A small image captioner, trained from scratch: batches of 256.
Rows from block 7 of the image encoder of a small image captioner, named by matrix and row number. Rows with one number belong to one neuron. Each number is 128 + 32 x the weight over its row's rms, rounded and kept within 0 to 255. All counts start at 0. Numbers have three digits each.
After each neuron's rows are labels from the 100 images, of 14848, where the neuron reaches its largest size: "colour at peak" is the nearest of a few named colours to the mean colour under the peak. Only what is clearly more common there than usual is listed. The data: patchworks of several textures. In brackets: how many of the 100, against the usual share in percent.
# gate: MLP gate (encoder.blocks.7.mlp.gate.weight, 512x192), inputs 0-95
# fc1: MLP up (encoder.blocks.7.mlp.fc1.weight, 512x192), inputs 0-95
# fc2: MLP down (encoder.blocks.7.mlp.fc2.weight, 192x512, transposed), outputs 0-95

gate.480:098145147104218147126095138080145111126206147150159107082085092108146179096161189154041097208043185084092083116136192100147179194136109128084151108151175160126105156160143085104106104125120132090126143155105126110117156115124147145148147143128133092140135128116174142142115136146135160048
fc1.480:140100073132101143136193163167073123115086115126103188161175122141207084139132147062169131065186080168082145129078103160093061131155116131139126135067105124141133107082143131176137149161138108178127122148107171158108125109176081080114105121129117133058109097137118146117160131111107093156
fc2.480:139135065110138142115163196116116141081130130105169169127090112145107157151107163153111090128142139100181139160121189147157101137144145107050120149158168112186122067141127122148102201085098115159111123086123106146112093052121139150141161161125195128163171082162091128160095126145150112132
colour at peak: grey (45 vs 21.3)

gate.2:144122153082121152100153178136098107131081141101180094160091116131155055078139137164117125146115132146124178160082153150079090087154115184112133123119080043111077131136159166125097129156136137113115138103099133092136228093138124098096150113151169114120114125154134105150102180102139142097
fc1.2:135170146112157157140109184115151113102059133167174136149112152115077067127158162183135102142113168149135140202091093121112090077088128126078166083137114150088109096160151111114163126148154173173154179121107147130078161125187124136140136162126083117044102159140106162141114119089111166107
fc2.2:148109102139149105187144156095127123110165097074084089114095083191146132113170131137139149124137124108112120114157112123134097084116137148198105146146118027146094157108139154135110128100136106049130123174134192138176140111090127109116140102150144092154133074150149060148219121145116121106
colour at peak: brown (45 vs 16.7)

gate.410:088143172137183135144118097149155102150156179097116111163123158055126105106166165198090097143091119109097127132119115095143072162137126064098135119156140161094182186142109061136139083168186125124134157103124093151110169162141157114132198169117115135148066152112160100159095141130095144069
fc1.410:146115099091119116109129188129083129124142118139101132104149087145134123113115076057156158115130112162166116126114129147078126151219118081076131128132145115166134098097105166127145114162114140157147133183135195176138127138119148096118095109131111130104113166178098143108167079187168105150
fc2.410:114114105138157188083154177146113156109204148092173131119051114108131141127072172138137099085077110098133204123168136178140154091149153079137120176101099108172112083101186084153129118149103103195141123114124154139085143129145107132120121178093124100114141066159145100187127136085131147139
colour at peak: grey (45 vs 21.3)

gate.393:172100099168117133119177132130124096076084161083146190124128096151081084095137079075171133133103142160102087078138097140159036120128071123093113149131161120145144128139171095221130103118189135129166160146126127185149145110136141057112177187137130159177164121081151175123133112093103132117
fc1.393:166103136161103147096154077173126115140134144119143122100162129196165095114065128069141098091095168117110141110166088142082084167104061140129131111125112134117120114151120147192131116105128110144066123127126108146130118181110101204114183124124148074172092106169139224150143129107090102136
fc2.393:144105164087113080105081046143039119096106112148140135126161069111135133138128064063102089144142094208147139100149108113085171187131073155170129104057149092070115155128097152109176168129109122124133094151129140092124161090138144098098128163152105113117143117147103120118199130154039089103
colour at peak: red (26 vs 5.9)

gate.52:144098154169093154100112173129145146065102136163122172132114128111119143106210172076095164128157175144183129160082101148188119142067171196152129173070110122174098147100166125137166151199161105129141133149106173165176142047120144142093122134139176113114099042142092134138103172129120103121
fc1.52:104136097114151070143077178102130128159121133170129186081134126148097128178151111118095089158120146156113205146128116099116098146083152140135146117109165187122150101165136124087126171113188156140081157129117120145113124122052109136136128078094141091103117122121123119136114105138097165148
fc2.52:128125122151099163143205125116111159114141162089209130131140152115136154082122141184137171151172123130166058124123145133082107131210120161119131150137134114161152138093139079191072134127151121134147130136117098109107154068129151104153106118217119179116128123121099158101137104117117128124
colour at peak: white (29 vs 2.5)

gate.193:141099142120122117145132051111158156143176103144167158148111103108156095095202145098116151090195068097143172150114115095146115161097177156191182170071134066178157125125093132119117085146151109103132089180124184150089154134122104151087144078174128122146061172140069115141207155188130145149
fc1.193:122124131129098146086148177112166139114111167112137172112154188150103084146183180114066152138104146157114138106049045106143105099065154145141156106073160096152092107095122126165120106196204119175199134084120148116077150196141114143131120127146078156116100177110112149098100206109131092073
fc2.193:116157125140137095118132131088164122131098136108137160150122119147101134117109116154081247137204140068136160089115054095149100105071139167156139180092202071149057086101164138120110063148140150091163125194122177150131083110117124069122112127158072149161191112146126150073194122165085151132
colour at peak: yellow (36 vs 4.8)

gate.487:146142106163118096097134100110154143149143130190208139109130122139060086146144126151156115217146090115137199135125119118166121092083158103135114132228167167141148110062080091086115171113125151101106149088131156119137100133091123140134164148119131137109173181105142117106095124173178108094
fc1.487:156097121130067125124134183238138188149094151083058138116090113167103140138107123190063206123111167134133073094099086114199117131110156129132125127117149091151083130176167136184100062118089089179129179131148047170202140137132109098109128094157094134107107116118096103123082096130123165148
fc2.487:111105124096118165152125134099113157179106146183119130121084121141148135123150157171175096153168134087062124114158153193141146136171144099087143125230128145177133131125151142134083206123175075156131113164147187162090118114115114128146165103109116093087148198179156144169075115083168106139
colour at peak: green (26 vs 9.6)

gate.265:156168107158117159183109164118129136135147109173124105105142127136066144134091114156121122174156169138182083150138111108181075124134166102066145126123083125112119151170149126174199088087131117157171172170133154150062084183120142110151129104106099119113157151153106111106187069138181132144
fc1.265:169147109105095155159128150133151140167131123155122064108157173178131159130171212151127106116167186137134095151132141056156143208125198163132180102087135092084086139163120152165176106129121107140157141106111136170161135054076135172149142096113149100148065114131134115102177106136141141156
fc2.265:115156162109106067152119117058129138050077093166115141112180120145172116145082078091146130114154101067096163132172102065124128147124092130176137105078190129146039141111160151104144139155113119097151060125135134092132161184117138139137115065147102160114111149121136189091198113128130141134
colour at peak: red (32 vs 5.9)

gate.169:145142168146106160126121128134133076145123189126178126138148178136191157100125147099080106111115149135094101120139138150156169105110105121222103150113119140122170150081133126140136141117115126168153150140152148122113126087148105140115142137181167177202111116167114151091060172113091099160
fc1.169:092141194127147125141096128152139093127110113157146098140150136137086113133135142117080151116116074150132068176152077122161135127164082109093087113109116122070149154102081135104154104165123115163112133153137116115194125103192090077133142127171183143166150106178136136103101142109149094230
fc2.169:105121089123135111158162114114122053139127131124119120132112127137074158145112097117184100164136098123124169120095144111150091157121173148065115134159116144137147128200122157144157166102141108129086120093149108097160076057075119120139087127088176131127092131092100078121190171115160150145
colour at peak: blue (29 vs 6.9)

gate.309:147078108110116131140091142150128132187066186149166079145135176172125147127088101170105106107106090137142138100081135165119082156173088049138062103184109143111136100180079149095072136054109138128120193149151124093110128149090097211100079154113115122141116174130169178117144085140098143117
fc1.309:137128176137094115138083111098140080142112125087117134072091136125102164191210124132077155141100139096165192113085165133099079122082069149133175165085199128103120072092111150082092097162137145109144162132115120088123167122111133084137126116165124115131168135175123099116085162115131124121
fc2.309:128142118135130154119088164122086071120083124206060116164155097164100095131099170103155151130150153118089095089142052120119141140120081135088166071121128179109093162160141174120146171209072109118140098133100149105145122140157154114126167118068096097078165113134137156107139123132096091172
colour at peak: green (27 vs 9.6)

gate.151:134162175093135119089158120140119115136090161192139102184136186126099129135127141143085104155107092132140206145133139161072124103160167147094128117112122113202143127078155137111180135090145190079138182136105155112102082119139171121134164100140098133142105163147072086144134102185206185144
fc1.151:119102063146143142173110135106078128144164120093142112063105086130183155124104101102144178126147154136137085110137115109181098159168093105170127130195093137038123127158094112143101100131132088180137090174166135133111130112132079132119059178113116100117115162131164164126102130114062063121
fc2.151:116119137146124183130109098191162163152152190157161186140042129112101117138157185129088177158164144147122154106114162188141114085128173134122135143139126159180131123069145115148082058163115091103180194104139147123133126169150131096108170156137059167123084084094093142127143102138171126124
colour at peak: brown (36 vs 16.7)

gate.479:130174133170107133114067152069094137115117159147130177121167102138181158113116142159133102150125173114106146125147132146188132149131092073160149111056118195102098123137165122129132066094182099122103184090152186101098064143084129202149145171109094169103048112104145141091169064136201122141
fc1.479:114125124142143172146163069111130134171146110156128164114155098116097141060058185073082117144137129128130151102158067150117129109135171158108117154134073148154154182105120111150170108124125112143144085171149147117142118116152131227114081119092129124101081119116147115181084120143131116135
fc2.479:129134157108168130056146133099081158182135106131215111139083134071159126138102101142180111149089121148119131136169184164101142115154109092139164126137188106146153090135112065119123076073159128169142115092140166128167120177163147123118165135170120122130119092141147145108053117152083074125
colour at peak: green (26 vs 9.6)

gate.175:196104100149076139152154149178107126157129158122111130157075130088142079106167196118117122091189156103103107101116166143102134195101185158112130144113130128150148158177160148161116180156142148154133131100147101101137173096012127125105172068115181142163124159096082157114110113143105118156
fc1.175:096110116111151137111132075149114068127098157095162076131146119122099118105132154111191123177083137106127120098117132157103071144160038119061127146135123100144115098149118148135100108064196122062113132134137168115095148120213131127115128199092149103163121187171193058164143145159092121068
fc2.175:120143174138127118094169197149137164160175140072137141145065149167168130116120147136046067126132185163103142153096187121135144203139143056169113117118178130131125172135045070150093127149120126130127127124137146113121104136055160112130137153149137123159122183111071183131077152116083099159
colour at peak: grey (50 vs 21.3)

gate.122:174120058154125125145110164094106142145174156127124119106089154113172129109169130080104093084112080107155100101140133154217078156154124111137120148135090161166127061143100141144135122143158134131149194197107172169146125184122073102109116134121108151147137195128134134138151052108108133137
fc1.122:160106108157165113120095152115095122142174147095183151135048129139102189113096126123120171132147162116157084088131111183162063107117105133142087173090113123158186076109146157126096144081151123095139189141125129133172163107135129161116137142147179132144146118113107151129177063126102172156
fc2.122:125118101143152164120073106092179116119046140140118071132170149090077148114139076118113096188162092121126127147157152151118071142103088102165085129133115123122178063120114155114156138079139133108064195149125126132115120122056115072135130125135138093168130176150115115151158077132135093102
colour at peak: grey (46 vs 21.3)

gate.370:145103115166112129168090121110077156124126147135078164142212141146148119134068153117074127144133169125145166121112123140121107118130166141106159119107102153143099152163096117156100086112173092122126129139108140124130129198141144157075148133109129104097099172159125111170151087137183123099
fc1.370:070142174140115090097123167116096144102154097103167120106072068117170171147070233163037150141133161097136105119141107103156125169152093128147088119117095096111119160091095101076150081114097112152143114147134100108156113169117106145160112153164115134137100159088120131105102073112138158139
fc2.370:115153184155134142130125198163188178130155158141125107140088092122188107121156176203078146131160175101117129143078105190105077128155150099135151144181081148154166173101133082131136077069165152146125169148164126162118169146167108146116138139139165089090071171143164136132055122145165122124
colour at peak: pink (30 vs 10.5)

gate.150:116129171125146159114126127061062116127127154088123116115167109105101145142138179156066079151098118146121097114155118177113088153124095104115143126146161154109144132133131156119192145118181208134161151127101136165094194155148162076154138122108126134149137157126158113117139173133201106121
fc1.150:119149127154131159119143204167147181133163115126134107170141144104136093102113129130084075143137119160105096162072174181067145125148155070152147145157134180165171071140107146092135059119168118225143103154149134202164153127096111153118157155138110189123170101149129159173136138131142097105
fc2.150:127145180119132097109100139094111122093103140125116130113175112102080089176127141118135160112099122141132136106093112093143161148147088099051148085116123096061118146127119138129172182150122125105113090085149129149045184173146121106116112145151173025153178196155108118113070142121098083094
colour at peak: black (36 vs 3.9)

gate.234:108136181112113099147131076121102097103116128067131069113079092122098161129162131200103155147098112144163155134080195112156114172108106124144131096056128143087120116087168135099153093095173144066114193140074168163112171161122136096144112135116174165136117181099092156092162159129131184091
fc1.234:141091094162122134126117194205036151149107148154086095145137136098112060120148102086137150104156121161112117140158080143129089107139157164102118149076110144176138113091193134173111102094137115186133104122174108102139178146127178069095154109134132112112104112112107124159142091123138104172
fc2.234:124106108144172195110115105065185143132069176105134098129101175121137115130096145170145092141106083166161130116055127176086138106144141096116133115157165140172110109143111120147122156139117117167137183091122082123073052129183149146146152134121139124178134152174092133199126137115217125085
colour at peak: pink (27 vs 10.5)

gate.509:117166110164127114171136156126146155118135145097113141138133124118123188095201124154106101149137177126155093132115127116170145134099135065135141132121079144154138176146107091098136055107158118137123141147181157098138080092105125255152105132152091171148003165068097165094159144140165157102
fc1.509:154135106132121122096132094145154084107146141182163078160116128119103147093136169107146071119089062124124223112168103148145118164150106121165084147120113197120091071152129097130117185170107121171136120163177100144092080044129063204100137116060182129117053132128147114151103119157162086120
fc2.509:124141095103152143131134120107077144149140142112175158145103128098138110116075075165104152179141185164175089136106168144110076118153132105062140132125127136152200104088098094152129059085154136160109133098133148133178125164153131036131148170148088167120173132105078117114082158148155199061
colour at peak: green (27 vs 9.6)

gate.251:150112117129068125123108159066129128159144158133152129125140146171146096151099142151128156123116137137104088139104164156093139117130148168123128111053114103128103103117115145125109232116054147158097153120123139135121154092054148141095074069096168115097098141120168110147162116103122154155
fc1.251:147137133146160125175144115034150148064136116096134112166128127125210163109094122138122141150165041092086115111152085133151111173151138160215118149116140117119141137125111107155149129132204149081139133149121117141154110103134076152145168204216143153103125082115097166132132118159163127087
fc2.251:111135102106136155103155182156107105131139120116139144141076072150089144131113138174137152130065165140168114124169150127130107112131149098074125116115100126141131109124160155116126172059119161138117098086120149149051180156065124156124092083073199058085127186193129140172114115092058156100
colour at peak: grey (43 vs 21.3)

gate.395:203111069139101095141166141161153142167142170077121103150154138180131070122167124147141127131161107135157099121151138139104112119101145169158165133160094118178098143086188168162119099089155089161166202140167058128149214132128097094105107161104107155168051117076106136132126178086164134119
fc1.395:103118146095164160100118117131161073111134103157169157152121118083135133109192125174126113125062079149117115144080147160134144167113118118137132142154128148118129128133092105100162110094144208124124077127101160155153205145105152072154083157128141130078085177161151114134094171171093126123
fc2.395:144107164197065105091125161096138138121128179067146188135149161128156132144042153195108135137116165126148120104090184127087150132138151112144141129179147127121076154146123095181127122052139146143151137127124057143136034103107094127095119143178173130131165129125093161118042141149137142158
colour at peak: brown (48 vs 16.7)

gate.61:177102134146122121122129129175130172152161177134150137106115097180130120123164132164124125210148127122103127094082102099167121153101163163210091111145108145154110112109127113133107068103097144135148161152121104076150104086074075135115130133112119185106121156087100182110086141122106120074
fc1.61:136122155138114130059136156187137191158135118174158086061127102158081092166118070148065115111130146157104117121089128120135147110136156127176149099153163140124128167146096187110111187141133109135127152078110111073145184118080110192112120134090144127071072110097153172113065117081117097173
fc2.61:143098109146127165136124129157079076142099101203120180138166102138152157132180111128095087139147193083124067135156184129114163103197143056082123076126168145117134171145167098115097203145153151210120115032109097118110128066159115145116138081123160105115096134107164124180077117090155126142
colour at peak: green (33 vs 9.6)

gate.486:185098145153085149118121140145108132057083198162112114137188151142110084110151137131102097160105124113121124086127135136102070153131135109100077119118130146162105154158106142203100133124225102128122169127131093152159154147162114119089171114093155182101167138124159134128142127141147114076
fc1.486:082144106073142101152122164196104102173161091105208114147095122083104145119138106217115070120139109156140120178097163085090123168134114113123118132133147123128190101183163171095157170154143136171111122164165102169156106100140131149176109126179157094148157108164101149124094138142131177145
fc2.486:114139110134120133064208203107159185116109125045162158122114123160145156123108135153139153121137127088177140117123187131102110105164136064099124164170140100174115078150098115129138193147142143167120113156156157148137109151158134105126110127103163112210120106208012114170078114124134116112
colour at peak: brown (37 vs 16.7)

gate.34:179076111125112117109192145146148120138128156127130153140180158158103089087134097070103134103123093155106100067090102160139061134126083147139114143125130133168083111093168174182110100111138122131140141140115144168152167125138138042074163145111116140119040130147154154155172169103122125149
fc1.34:047160127092143111128095150150180097169092089134107095150091125087146116120122126146067169136120102143127141171102166103141201159114137163181120139115113134101169158099130139061174085137160143132116130131156138080136184088112142037190081134155153115122060162114139082115120160178133121089
fc2.34:141122155210118199071130191106163154121109186100129157150130152130140158110139189180114159175122127089146160114094132139138078124122146100135144137129150107175087115115151136154112087108110131114124162107141083125109036156121118170097104175139154122118128130179117161210063129146158103092
colour at peak: orange (27 vs 7.6)

gate.5:131113171164169109096123084079104131137167136142123134119129054061120135143190155124139170148119120117159145167157125135182130164107144170131137132049155131137167119129178110113151171137169121109083108152121076121099169097083160128130113144131128138084099154153095153104137127167170148137
fc1.5:143155160133091169108149151109163158107089166109113138151176227166118086103135147162104200174112108143088129137110125130137113072105102175109104107119149115085174100064184088167134137137152115141110168139134153157070144116084145142124190093114136098087093104159151101131129101158129129145
fc2.5:131150184146135092173076165145158136150123122130074098124125118136085150101133116145049102112118167165170150087203122134164154175120096069092116125164154141124103195196052160119101136156125118140166143181140090068176105121124161170097129164152183124103083130168082173150057137131117071165
colour at peak: purple (28 vs 7.9)

gate.463:132147074197102150167118110125189134152161122150123171099131092117074103155101161167092128130102100153139162156153087125191132062066120156081153086172121217134114171149051062112145135153136121187113141164165130190132100154114145112119156161061099116083107189097137116158089156084131132103
fc1.463:134121197138123110107167150123136146112086120116119116135118129129087155120098087131179090161130082101121107135064103109158049099125114099207119135218077103132126116136116144177152136147167101112148176167140123160125127163125081149121174100156109145142156173155104121125171092151159139131
fc2.463:138135112151086104106159100176113126216125120186178110115110145129155134137127222147074170076154137161131105141099141149128182113137132144056135135155134187143133135091119104147121158194112114191149113052107144131103096117158132137125117161089163202117101072117101182108054150108090120158
colour at peak: white (30 vs 2.5)

gate.357:141114140189103140104119154096157142117130157136140143099115081165056118150104054120102215196139103149155097121072102148176112084080129186107175142135115130180145088116079129122119135141202097125156146150125174137143137091175160083093082100135141119126187123144113144151122138145138090097
fc1.357:137094138106112098142123166122195094107091157106095195152109138134132159111097100119112151094142120126147149091109120138132063090103135138066073159065180133132096080122120139128112155167145173098113181140109104161196115144118114095121114128131123116143183105141088161126114121128074137157
fc2.357:155147148130076088108124112146130156098180111109164096108111185146156146158107139117092155129072111140150093135167138110134091131094177226188157196092076177136132124085151127120139070132119138093118116172151146117186104066089139196143144088153192204141066088094158122063159128166124192149
colour at peak: purple (30 vs 7.9); pink (28 vs 10.5)

gate.147:172101062109090141122133191120064166131126174084106139110131096165177126143147157079113124095142176152163188094090144175163084128138152131134143129035156115173095169128116160189100136177138124109138166093099137132149155185083110073100091092094119149157189071126115111125166134121081146144
fc1.147:125095096120134120111170153122143132116150151071152104123121109158113123160045046098109133091200103149150156140140153115120099152158176137120116128126161073115141122102136126112104137090130117118150186145127140132097063038148122170112121113126122122146100164167149103122188107150165152162
fc2.147:114125139123119113164126085153110141185127111209115126136150164101115142112117004053118101076150099133117166129133157140129189143115100129087145108097183159152119171140081147101143132121134091151101112119140141133105205234122148061120142107111162139081155138142138169144123155134082111099
colour at peak: pink (33 vs 10.5)

gate.468:161088106134140138138147176198062112126137183120114163119139106093071117085116062124202174156112106086116047059114117195135072093127133143097146152140106128194153080125162133123118132128168107137133120160155091172165212144120177100086139158154148132163124120150134115174092107114155104085
fc1.468:160118087130115143125115180180062152110069163097120146130073108149143148139089089143134119125150129117157140179109071115119078131147137198092173127156112071131141134143102129163080166181117134104113149176114160133226153116110094125105068142156190092195094069098102097143125134129110121156
fc2.468:131130113149083125119081097189130107169133113089166141121122166138099108117108100109063164097170164091201122117179140115137162157078096148140147148108198112130088125143132144102063085136121114125114096173115185108194096093044139155123153108187104192217112073114074149083129140128094127203
colour at peak: pink (30 vs 10.5)

gate.261:103112085104146134125156173093099110101115143110136118120091141113198095113092086135109149146070117141161132109114124170112126037129124163180098133098116054157169168104148142102162142185157111176073092121145114133156180136131140127122154125153163089179125103119128124138078194105143133104
fc1.261:094125160079175095104089156123092092131149103187156152081137127093134113135118144094169121152085155150118115160155125123084065109153091105080147116109136164137154084119105132105177141124179123177132105127117133154111109143166138112134128157112091119085120169150127164163043215107080132043
fc2.261:154139152142094117102176179120108140137103118076155140103103096134143116161106113148079147144201156092113100122034073113109094091144090163177124116140137082157128229131171144139116096186147103135115126124135135151143164126112153061137147174138092105143137134107184105079190102084184098197
colour at peak: purple (26 vs 7.9)

gate.213:170103054137122123114155181115104122170131169089150094085064068140118128126211114099172150102126107150120128054088116135152029115122066100090189149152113151150094161158173139142142123139146131077165162192117102154154152179148141065120129127142102179173067117139105123102165098185055124162
fc1.213:157089103132068162153128195117145102195160139138169088100095123178128157167054129118100115067141129125148158071090158155115083176129101158162168102126183137126121150139151173169134112096094114125144130141153072141145114074121118172110131094153149125130146111164141124125164098134073135216
fc2.213:129155132096126107189095115118087119098093083138077113118147164123145134109171090076084110122151052152100113088156094113132111146115130167145163074129198121110076172113075167121151145129130141107153103128140115089120117175101141094090119109210085089114089188150119106097130116139080118130
colour at peak: white (35 vs 2.5); pink (34 vs 10.5)

gate.501:130146126151070136079074093098090115141178169115204129184185150122139151111205130114161110122134131097152112091142183137120177107169087126152116133093181190122137060121167114133124094121130144146140197106117136153085177168126113040135130172139118192143169124127113160098122128125169146134
fc1.501:154118101121150145155186149172122161128119105136078110117072063121153111126130100125123132115116164155167158180095094141179130114082179153142175118140100075169117214122104105187165146130103130127134087160079156117145089167150172028115140125114098113153200109082122065145118119113063119098
fc2.501:127141110145079111109129130102132163102175169095156097140083162152166153126180190145189157163121136130144106136113165143114110118145188075187104171099117123179193061090124129132104134086148135118142187169134164182130139181127127144128122123146078174174045137124064125124110147134168151106
colour at peak: pink (31 vs 10.5)

gate.60:161118173185101128090107110096193118156163186146133174108128118106167108145139166120080093196116103132138119116149134143226132141121113140091125121116134159166132159142049085182129154119168115131131175154138137167084130158083126122087095149142119164078143198137112162133130043157161114141
fc1.60:127122145168098154165116158229090110126102090162091116136158114134088135125162146157095169127138200157091122122117136069203163093125144111169143133092148170092138203109149110126146011102143145162113095102093133138166126165108136142141182105123102152046126111101161141112136117154074138156
fc2.60:120136135077122174087129180103079130166103075150149116137125128169077137111139080121189238122159150099137123152120114112129150058157092144109082097126134122137136083106120136119128112179115127125119076132110053124203120111162124109130104126151092124123083100195184165147135170139136108144
colour at peak: brown (43 vs 16.7)

gate.217:100121052159175170126091158130165137136156110149127162141120131073081113081157057117127143130126084122184102120122089108112116100077167107115111102128170183144116122092134050142121138122134097188154089083123098114037125110105137150117134171060167107163091189070155126159099138091124149142
fc1.217:152109079130133163145107136147158159180156106133101164184163126145128161110055129152066153107125155104158048073162116139088159159114162098145103125139130175142154147101141108193076190158097125146148133082152101098121154138094091100127144138092160171130221140086138172125135138068136133147
fc2.217:106122118088125148131132157083107170107171134090128125129139146136172135107167115111207069102179099140110159117166246155108144165195152156109116128102106087110124130209105149121085098075145140126119144115164116111172175085122122093131136065196145106128080089172082091152136119115134117143
colour at peak: red (41 vs 5.9)